config.yaml
model: "audio captioner"
dataset: "songs of 200 made-up bird species, synthesised, often over outdoor noise"
train_examples: 39062
noise_aug: 0.01
n_mels: 64
hop_length: 320
input: "log_mel"
spec_augment: true
win_length: 400
tokenizer: "word"
vocab_size: 50
encoder_arch: "swin"
encoder_norm: "layernorm"
encoder_norm_position: "pre"
encoder_activation: "silu"
encoder_mlp_ratio: 4
encoder_head_dim: 32
encoder_fused_qkv: true
encoder_bias: "none"
encoder_qk_norm: false
encoder_parallel_block: false
encoder_inner_norm: false
encoder_kv_group_size: 2
encoder_patch_size: [4, 4]
encoder_conv_stem: false
encoder_depths: [3, 3, 3]
encoder_widths: [96, 192, 384]
fusion: "cross_attention"
label_smoothing: 0.05
decoder_width: 128
decoder_layers: 6
decoder_norm: "layernorm"
decoder_norm_position: "pre"
decoder_activation: "silu"
decoder_mlp_ratio: 4
decoder_head_dim: 48
decoder_fused_qkv: true
decoder_bias: "all"
decoder_qk_norm: false
decoder_parallel_block: false
decoder_dropout: 0.05
decoder_inner_norm: false
decoder_drop_path: 0.05
decoder_positions: "learned"
decoder_cross_attention_every: 2
decoder_tie_embeddings: false
init: "orthogonal"
residual_init: "none"
optimizer: "adamw"
lr: 0.0006
beta1: 0.9
beta2: 0.98
eps: 1e-08
grad_clip: 1.0
steps: 5700
batch_size: 64
epochs: 9.3
lr_schedule: "cosine"
final_lr_fraction: 0
warmup_steps: 110
weight_decay: 0.4
Rows from block 3 of the text decoder, named by matrix and row number. Each number is 200 + 20 x the weight over the matrix's rms, rounded and kept within 0 to 999. All counts start at 0.
# qkv: attention query, key and value (stacked) (decoder.blocks.3.attn.qkv.weight, 288x128), inputs 0-63
qkv.49,211,223,186,186,163,181,192,200,255,210,193,225,160,187,208,174,191,209,201,172,187,205,191,167,241,191,229,168,210,212,162,224,207,231,225,206,213,192,190,193,192,194,220,216,209,204,172,198,210,187,181,194,170,207,209,201,181,164,211,214,239,226,197,206
qkv.50,226,184,228,213,209,178,215,196,178,208,171,184,220,214,197,195,233,253,206,221,207,204,185,204,208,217,227,215,169,188,216,247,184,240,166,225,190,208,191,194,210,150,179,191,221,218,184,237,198,181,206,179,221,223,213,194,211,183,169,176,174,181,219,185
qkv.51,222,179,198,190,176,197,225,185,201,157,192,224,190,215,190,193,198,249,215,191,205,219,212,191,216,199,195,236,197,166,225,191,179,216,172,213,200,199,194,242,195,199,189,220,197,225,181,232,193,190,180,215,178,194,202,218,230,174,181,189,184,168,178,221
qkv.52,217,202,171,223,222,209,203,184,159,191,234,214,221,199,219,218,136,203,168,198,181,212,224,213,176,218,184,210,171,209,207,197,174,204,175,241,182,196,186,228,242,218,195,177,197,194,189,215,235,201,227,218,199,189,192,209,212,191,167,213,175,170,187,199
qkv.53,186,215,164,223,216,179,206,180,203,196,219,225,214,226,181,190,234,195,226,208,215,183,214,138,192,225,190,193,180,180,172,215,163,212,208,196,224,168,199,208,200,176,210,209,228,180,190,166,197,167,213,173,217,157,205,203,238,215,197,205,214,200,230,177
qkv.54,200,182,188,163,217,211,224,190,223,209,169,181,196,199,187,205,222,173,202,209,242,181,205,171,228,201,198,203,202,195,206,209,206,224,201,198,217,197,223,164,203,181,213,188,188,210,161,190,208,191,207,216,160,220,199,176,212,197,199,222,166,190,223,220
qkv.55,172,193,165,212,214,151,227,194,214,185,183,213,212,209,207,204,207,196,213,207,216,184,178,215,223,217,225,187,206,202,185,208,215,199,179,161,220,230,200,190,200,190,248,223,190,195,201,192,214,174,180,182,198,238,201,184,241,184,203,189,213,194,227,220
qkv.56,237,176,224,187,244,179,206,211,203,202,195,187,184,205,155,183,195,214,226,178,184,196,166,227,208,243,183,172,194,206,207,224,204,216,214,234,202,218,185,191,234,203,230,201,239,190,234,195,195,218,209,228,163,218,184,174,235,211,218,156,165,199,216,231
qkv.57,179,199,202,201,136,197,216,211,185,186,186,226,231,200,204,218,182,218,201,175,187,197,182,211,275,205,199,211,198,199,223,223,200,211,192,191,244,200,201,227,223,193,183,188,200,211,200,212,201,210,198,188,190,194,193,183,176,175,199,177,165,183,201,196
qkv.58,178,198,177,176,176,186,215,214,227,241,183,183,206,240,150,177,242,183,226,189,233,110,155,180,222,215,196,187,193,176,198,186,197,222,190,184,204,178,196,175,228,195,225,197,231,210,239,171,228,167,184,195,195,205,213,169,226,196,189,236,231,227,241,222
qkv.59,173,185,148,203,169,221,148,191,238,200,170,209,221,210,217,240,217,197,226,204,235,212,225,172,227,159,194,219,251,165,160,188,238,229,172,181,178,174,220,195,191,204,230,218,192,215,193,189,191,194,182,210,162,196,190,205,173,193,209,211,230,203,177,213
qkv.60,224,205,207,207,186,200,206,200,215,181,208,203,213,190,174,201,217,194,205,210,180,198,222,175,175,207,210,200,185,219,200,181,193,198,213,201,210,197,201,190,204,237,180,201,189,213,230,175,213,183,182,163,215,202,163,192,230,234,185,205,189,179,205,217
qkv.61,203,201,235,192,214,202,193,233,214,191,199,183,158,202,190,169,207,204,178,188,181,189,159,214,161,200,212,189,194,220,209,194,227,212,248,189,226,194,172,197,230,182,199,185,191,153,182,201,176,189,208,210,197,219,178,229,184,211,201,184,137,184,205,220
qkv.62,201,184,194,201,199,206,226,153,163,192,209,205,192,205,201,197,144,201,189,202,203,193,210,190,198,197,228,195,193,212,208,203,173,205,204,192,207,259,208,171,205,222,194,172,200,174,183,208,206,202,178,209,246,172,174,191,197,205,196,193,182,178,175,211
qkv.63,212,179,207,234,190,220,220,222,183,220,230,248,222,190,222,202,180,208,180,219,177,237,200,251,201,203,181,224,173,229,202,231,180,175,153,180,215,185,220,240,214,202,219,185,190,203,178,249,196,232,233,215,205,235,218,246,192,168,203,199,180,179,178,188
qkv.64,201,197,175,183,203,196,166,206,196,193,197,202,193,211,190,203,222,175,223,197,213,219,181,206,221,189,251,189,223,204,173,245,200,190,245,212,208,220,173,178,220,196,198,213,187,190,222,174,201,173,208,210,179,179,220,172,200,228,212,182,201,207,218,179
qkv.65,213,177,221,208,186,249,228,222,212,213,217,216,177,190,237,225,185,201,182,198,160,247,227,224,141,198,190,225,200,241,227,191,227,206,190,232,187,229,179,200,189,235,174,193,210,213,185,218,182,227,199,206,219,185,176,205,188,206,157,220,188,207,166,173
qkv.66,201,182,166,166,195,183,163,200,213,219,177,210,192,190,180,183,224,171,241,201,222,189,157,198,212,200,204,189,184,197,234,212,200,248,188,219,220,215,215,213,217,190,215,189,223,211,162,215,257,209,188,219,186,218,217,177,243,178,187,199,211,164,201,204
qkv.67,173,224,214,204,203,215,200,226,204,192,188,205,191,229,199,182,204,250,183,196,225,207,209,196,240,197,195,228,191,191,211,156,250,179,185,193,189,166,198,191,222,174,183,203,200,184,176,169,206,171,239,179,192,214,195,193,220,201,187,214,176,202,179,199
qkv.68,202,188,165,207,231,173,211,179,165,177,216,222,217,206,209,173,172,207,195,203,220,199,219,220,226,186,173,241,201,213,190,175,196,194,161,192,183,181,172,193,226,163,203,223,196,207,192,193,186,202,203,223,228,181,164,234,204,212,164,207,191,239,184,195
qkv.69,230,198,209,195,223,204,195,201,189,219,195,174,187,156,218,188,170,230,177,214,180,198,235,236,185,221,211,244,204,257,201,169,218,198,201,189,167,191,204,226,204,201,197,182,196,179,196,184,178,191,201,218,239,208,216,214,154,210,139,218,171,228,171,229
qkv.70,222,172,215,195,222,219,209,206,190,206,207,150,151,183,226,158,224,169,190,206,202,206,214,197,192,224,216,170,198,244,177,191,215,219,215,234,195,185,173,199,176,188,157,208,221,177,201,210,157,217,235,195,205,208,194,189,173,226,196,191,188,185,213,197
qkv.71,202,175,175,209,172,220,163,199,200,168,189,247,235,214,215,195,177,200,215,151,194,219,224,211,194,183,183,233,200,189,163,218,189,216,197,209,240,180,190,210,166,173,192,209,195,199,206,182,197,217,210,205,219,236,193,226,197,194,179,207,228,212,204,202
qkv.72,224,226,208,212,192,241,177,229,183,202,205,175,190,183,244,200,182,202,196,165,198,216,221,247,171,193,228,186,205,196,208,184,219,208,215,208,191,185,185,200,189,215,194,207,204,185,216,181,206,217,162,215,195,171,192,185,150,192,197,168,161,238,192,209
qkv.73,203,210,180,197,221,246,192,221,187,198,187,195,180,144,212,180,209,218,201,181,189,229,190,208,187,192,230,186,215,192,201,167,240,197,206,196,189,208,173,156,172,227,176,195,177,206,202,188,180,228,171,200,161,206,204,168,177,183,216,183,193,192,175,225
qkv.74,203,167,216,206,203,229,194,218,167,212,200,214,214,176,205,168,155,242,192,219,177,186,189,229,181,163,184,214,180,232,217,243,173,199,195,227,193,227,159,193,178,212,164,189,222,212,165,225,177,226,206,200,199,212,185,206,194,158,149,184,179,175,175,173
qkv.75,194,186,238,203,191,229,214,182,180,198,222,182,193,161,194,175,146,212,235,186,208,212,199,230,190,167,172,221,191,211,240,190,200,180,210,246,164,223,192,223,224,192,152,198,204,213,216,217,174,230,134,210,180,222,185,195,161,194,222,191,188,206,203,198
qkv.76,193,180,212,217,204,192,217,233,175,206,218,181,218,218,185,180,201,183,189,191,182,196,219,234,156,192,186,193,171,198,206,198,184,192,171,205,191,195,204,190,238,174,181,185,227,161,216,213,194,205,217,208,198,177,218,176,216,224,192,194,167,190,161,209
qkv.77,192,215,209,200,175,200,182,200,263,190,162,205,183,190,165,203,224,215,210,221,204,204,195,167,217,182,204,155,213,176,192,222,193,191,168,205,216,221,191,197,185,194,209,188,206,209,185,163,213,207,194,171,174,201,226,176,206,211,235,182,212,202,217,174
qkv.78,208,223,172,167,189,176,192,199,235,220,193,208,197,218,194,199,229,204,183,234,187,223,189,160,214,173,234,230,206,206,183,203,211,199,200,194,193,204,214,211,193,182,237,232,207,202,187,185,193,183,199,217,171,213,215,233,219,210,202,172,225,199,265,176
qkv.79,212,194,196,207,214,186,192,205,201,214,209,211,222,221,190,220,179,212,168,209,188,169,195,194,204,199,223,193,183,189,204,245,163,232,197,187,181,224,197,186,160,177,206,192,181,221,205,222,212,175,217,196,179,190,196,201,205,199,183,210,215,181,206,162
qkv.80,175,241,196,187,201,173,203,211,194,202,195,192,219,234,187,200,202,189,188,181,205,179,252,188,199,228,199,228,169,208,212,222,175,210,186,195,232,219,241,247,230,121,200,195,219,175,217,196,179,167,191,184,188,201,201,212,208,221,170,201,216,184,212,212
qkv.81,184,233,198,197,201,170,210,197,232,194,154,179,164,185,165,162,212,180,203,172,225,184,172,194,203,186,211,154,178,181,188,208,215,209,206,181,216,195,200,173,176,169,205,201,182,209,193,179,210,186,223,194,207,207,214,172,210,242,189,191,192,180,242,224
qkv.82,199,189,226,175,176,225,151,188,217,205,190,223,186,229,170,203,201,201,213,187,221,204,207,135,216,177,215,209,208,214,164,209,226,217,211,209,190,153,214,204,197,181,220,222,177,213,186,196,186,198,204,179,155,192,227,232,220,179,195,213,201,188,208,192
qkv.83,181,221,188,201,192,218,168,210,173,186,237,203,191,176,247,194,209,178,201,184,212,243,224,222,170,182,232,250,232,199,192,193,222,210,228,180,212,187,210,203,173,182,152,228,210,188,195,187,178,219,194,193,199,169,192,192,188,186,232,227,199,193,166,202
qkv.84,153,193,188,204,199,182,182,176,237,217,184,210,157,201,221,215,186,191,199,177,178,230,191,178,191,227,203,213,210,216,181,186,242,182,228,191,228,212,183,210,163,197,216,186,156,178,196,208,179,219,207,191,197,221,187,235,173,224,198,195,202,172,190,192
qkv.85,225,218,223,256,194,215,185,204,212,244,181,200,194,188,180,198,183,237,224,207,206,221,193,195,243,180,210,221,213,213,230,225,163,167,147,230,183,209,191,215,178,199,213,185,233,239,195,233,169,196,195,207,189,215,227,171,200,180,199,189,190,198,195,208
qkv.86,219,177,217,177,177,207,203,226,201,231,205,201,209,158,231,199,208,199,199,207,191,203,183,224,186,211,199,170,220,194,192,199,211,184,204,228,207,235,160,151,199,240,203,193,166,208,200,226,197,211,203,218,187,213,163,198,192,182,183,184,193,198,218,236
qkv.87,189,226,142,198,200,210,199,171,168,205,234,203,220,210,204,226,195,203,223,172,205,194,210,217,216,219,174,228,210,207,188,200,213,230,203,159,215,196,212,188,198,184,202,209,186,189,191,186,201,204,191,193,165,224,211,206,229,207,225,231,210,215,162,190
qkv.88,138,215,200,153,189,212,198,198,201,167,222,204,215,193,210,210,201,197,193,172,169,206,181,225,203,197,193,183,222,192,179,199,185,217,212,181,239,224,185,184,218,194,169,192,192,158,213,169,199,207,217,230,174,219,208,189,198,218,197,217,219,193,216,230
qkv.89,219,185,194,236,196,177,210,246,170,226,202,182,216,197,182,169,174,233,178,184,170,184,161,218,193,206,193,199,220,219,235,218,199,221,185,211,204,168,187,242,202,197,214,185,214,194,167,197,222,190,209,190,196,202,204,194,207,220,207,190,158,179,225,189
qkv.90,196,211,229,217,192,189,189,206,197,196,185,162,190,222,163,196,217,224,210,206,213,235,209,217,179,218,200,215,183,197,163,203,231,152,186,179,213,169,205,213,209,216,189,191,204,199,177,237,156,167,202,187,193,176,207,190,215,213,224,182,186,196,206,227
qkv.91,210,203,212,209,205,176,192,203,215,227,169,198,210,195,171,204,203,217,186,199,183,186,217,201,246,177,234,211,195,214,221,155,191,188,169,200,194,193,216,174,238,193,198,206,194,230,188,217,179,195,227,182,193,168,220,194,221,188,198,195,205,190,219,236
qkv.92,185,204,177,169,199,203,147,176,245,185,208,216,203,197,238,196,216,161,210,189,204,219,180,182,198,178,198,219,225,189,154,178,224,228,201,213,200,170,210,197,174,224,222,217,210,207,196,175,193,196,140,212,176,194,196,155,206,162,238,223,230,185,210,212
qkv.93,181,189,211,158,226,202,193,192,233,192,224,201,191,203,212,203,198,199,211,197,192,186,199,179,194,203,204,179,211,206,188,188,167,215,166,215,192,180,217,182,213,179,209,200,182,227,196,174,206,212,161,185,171,196,188,143,202,203,210,227,209,230,202,220
qkv.94,166,195,178,208,220,198,204,209,214,183,205,215,191,212,203,200,178,209,192,194,196,198,204,207,227,208,206,218,190,192,233,210,204,192,204,166,189,166,199,224,204,195,210,178,217,173,192,224,201,154,235,183,213,229,188,186,233,204,168,218,240,194,221,219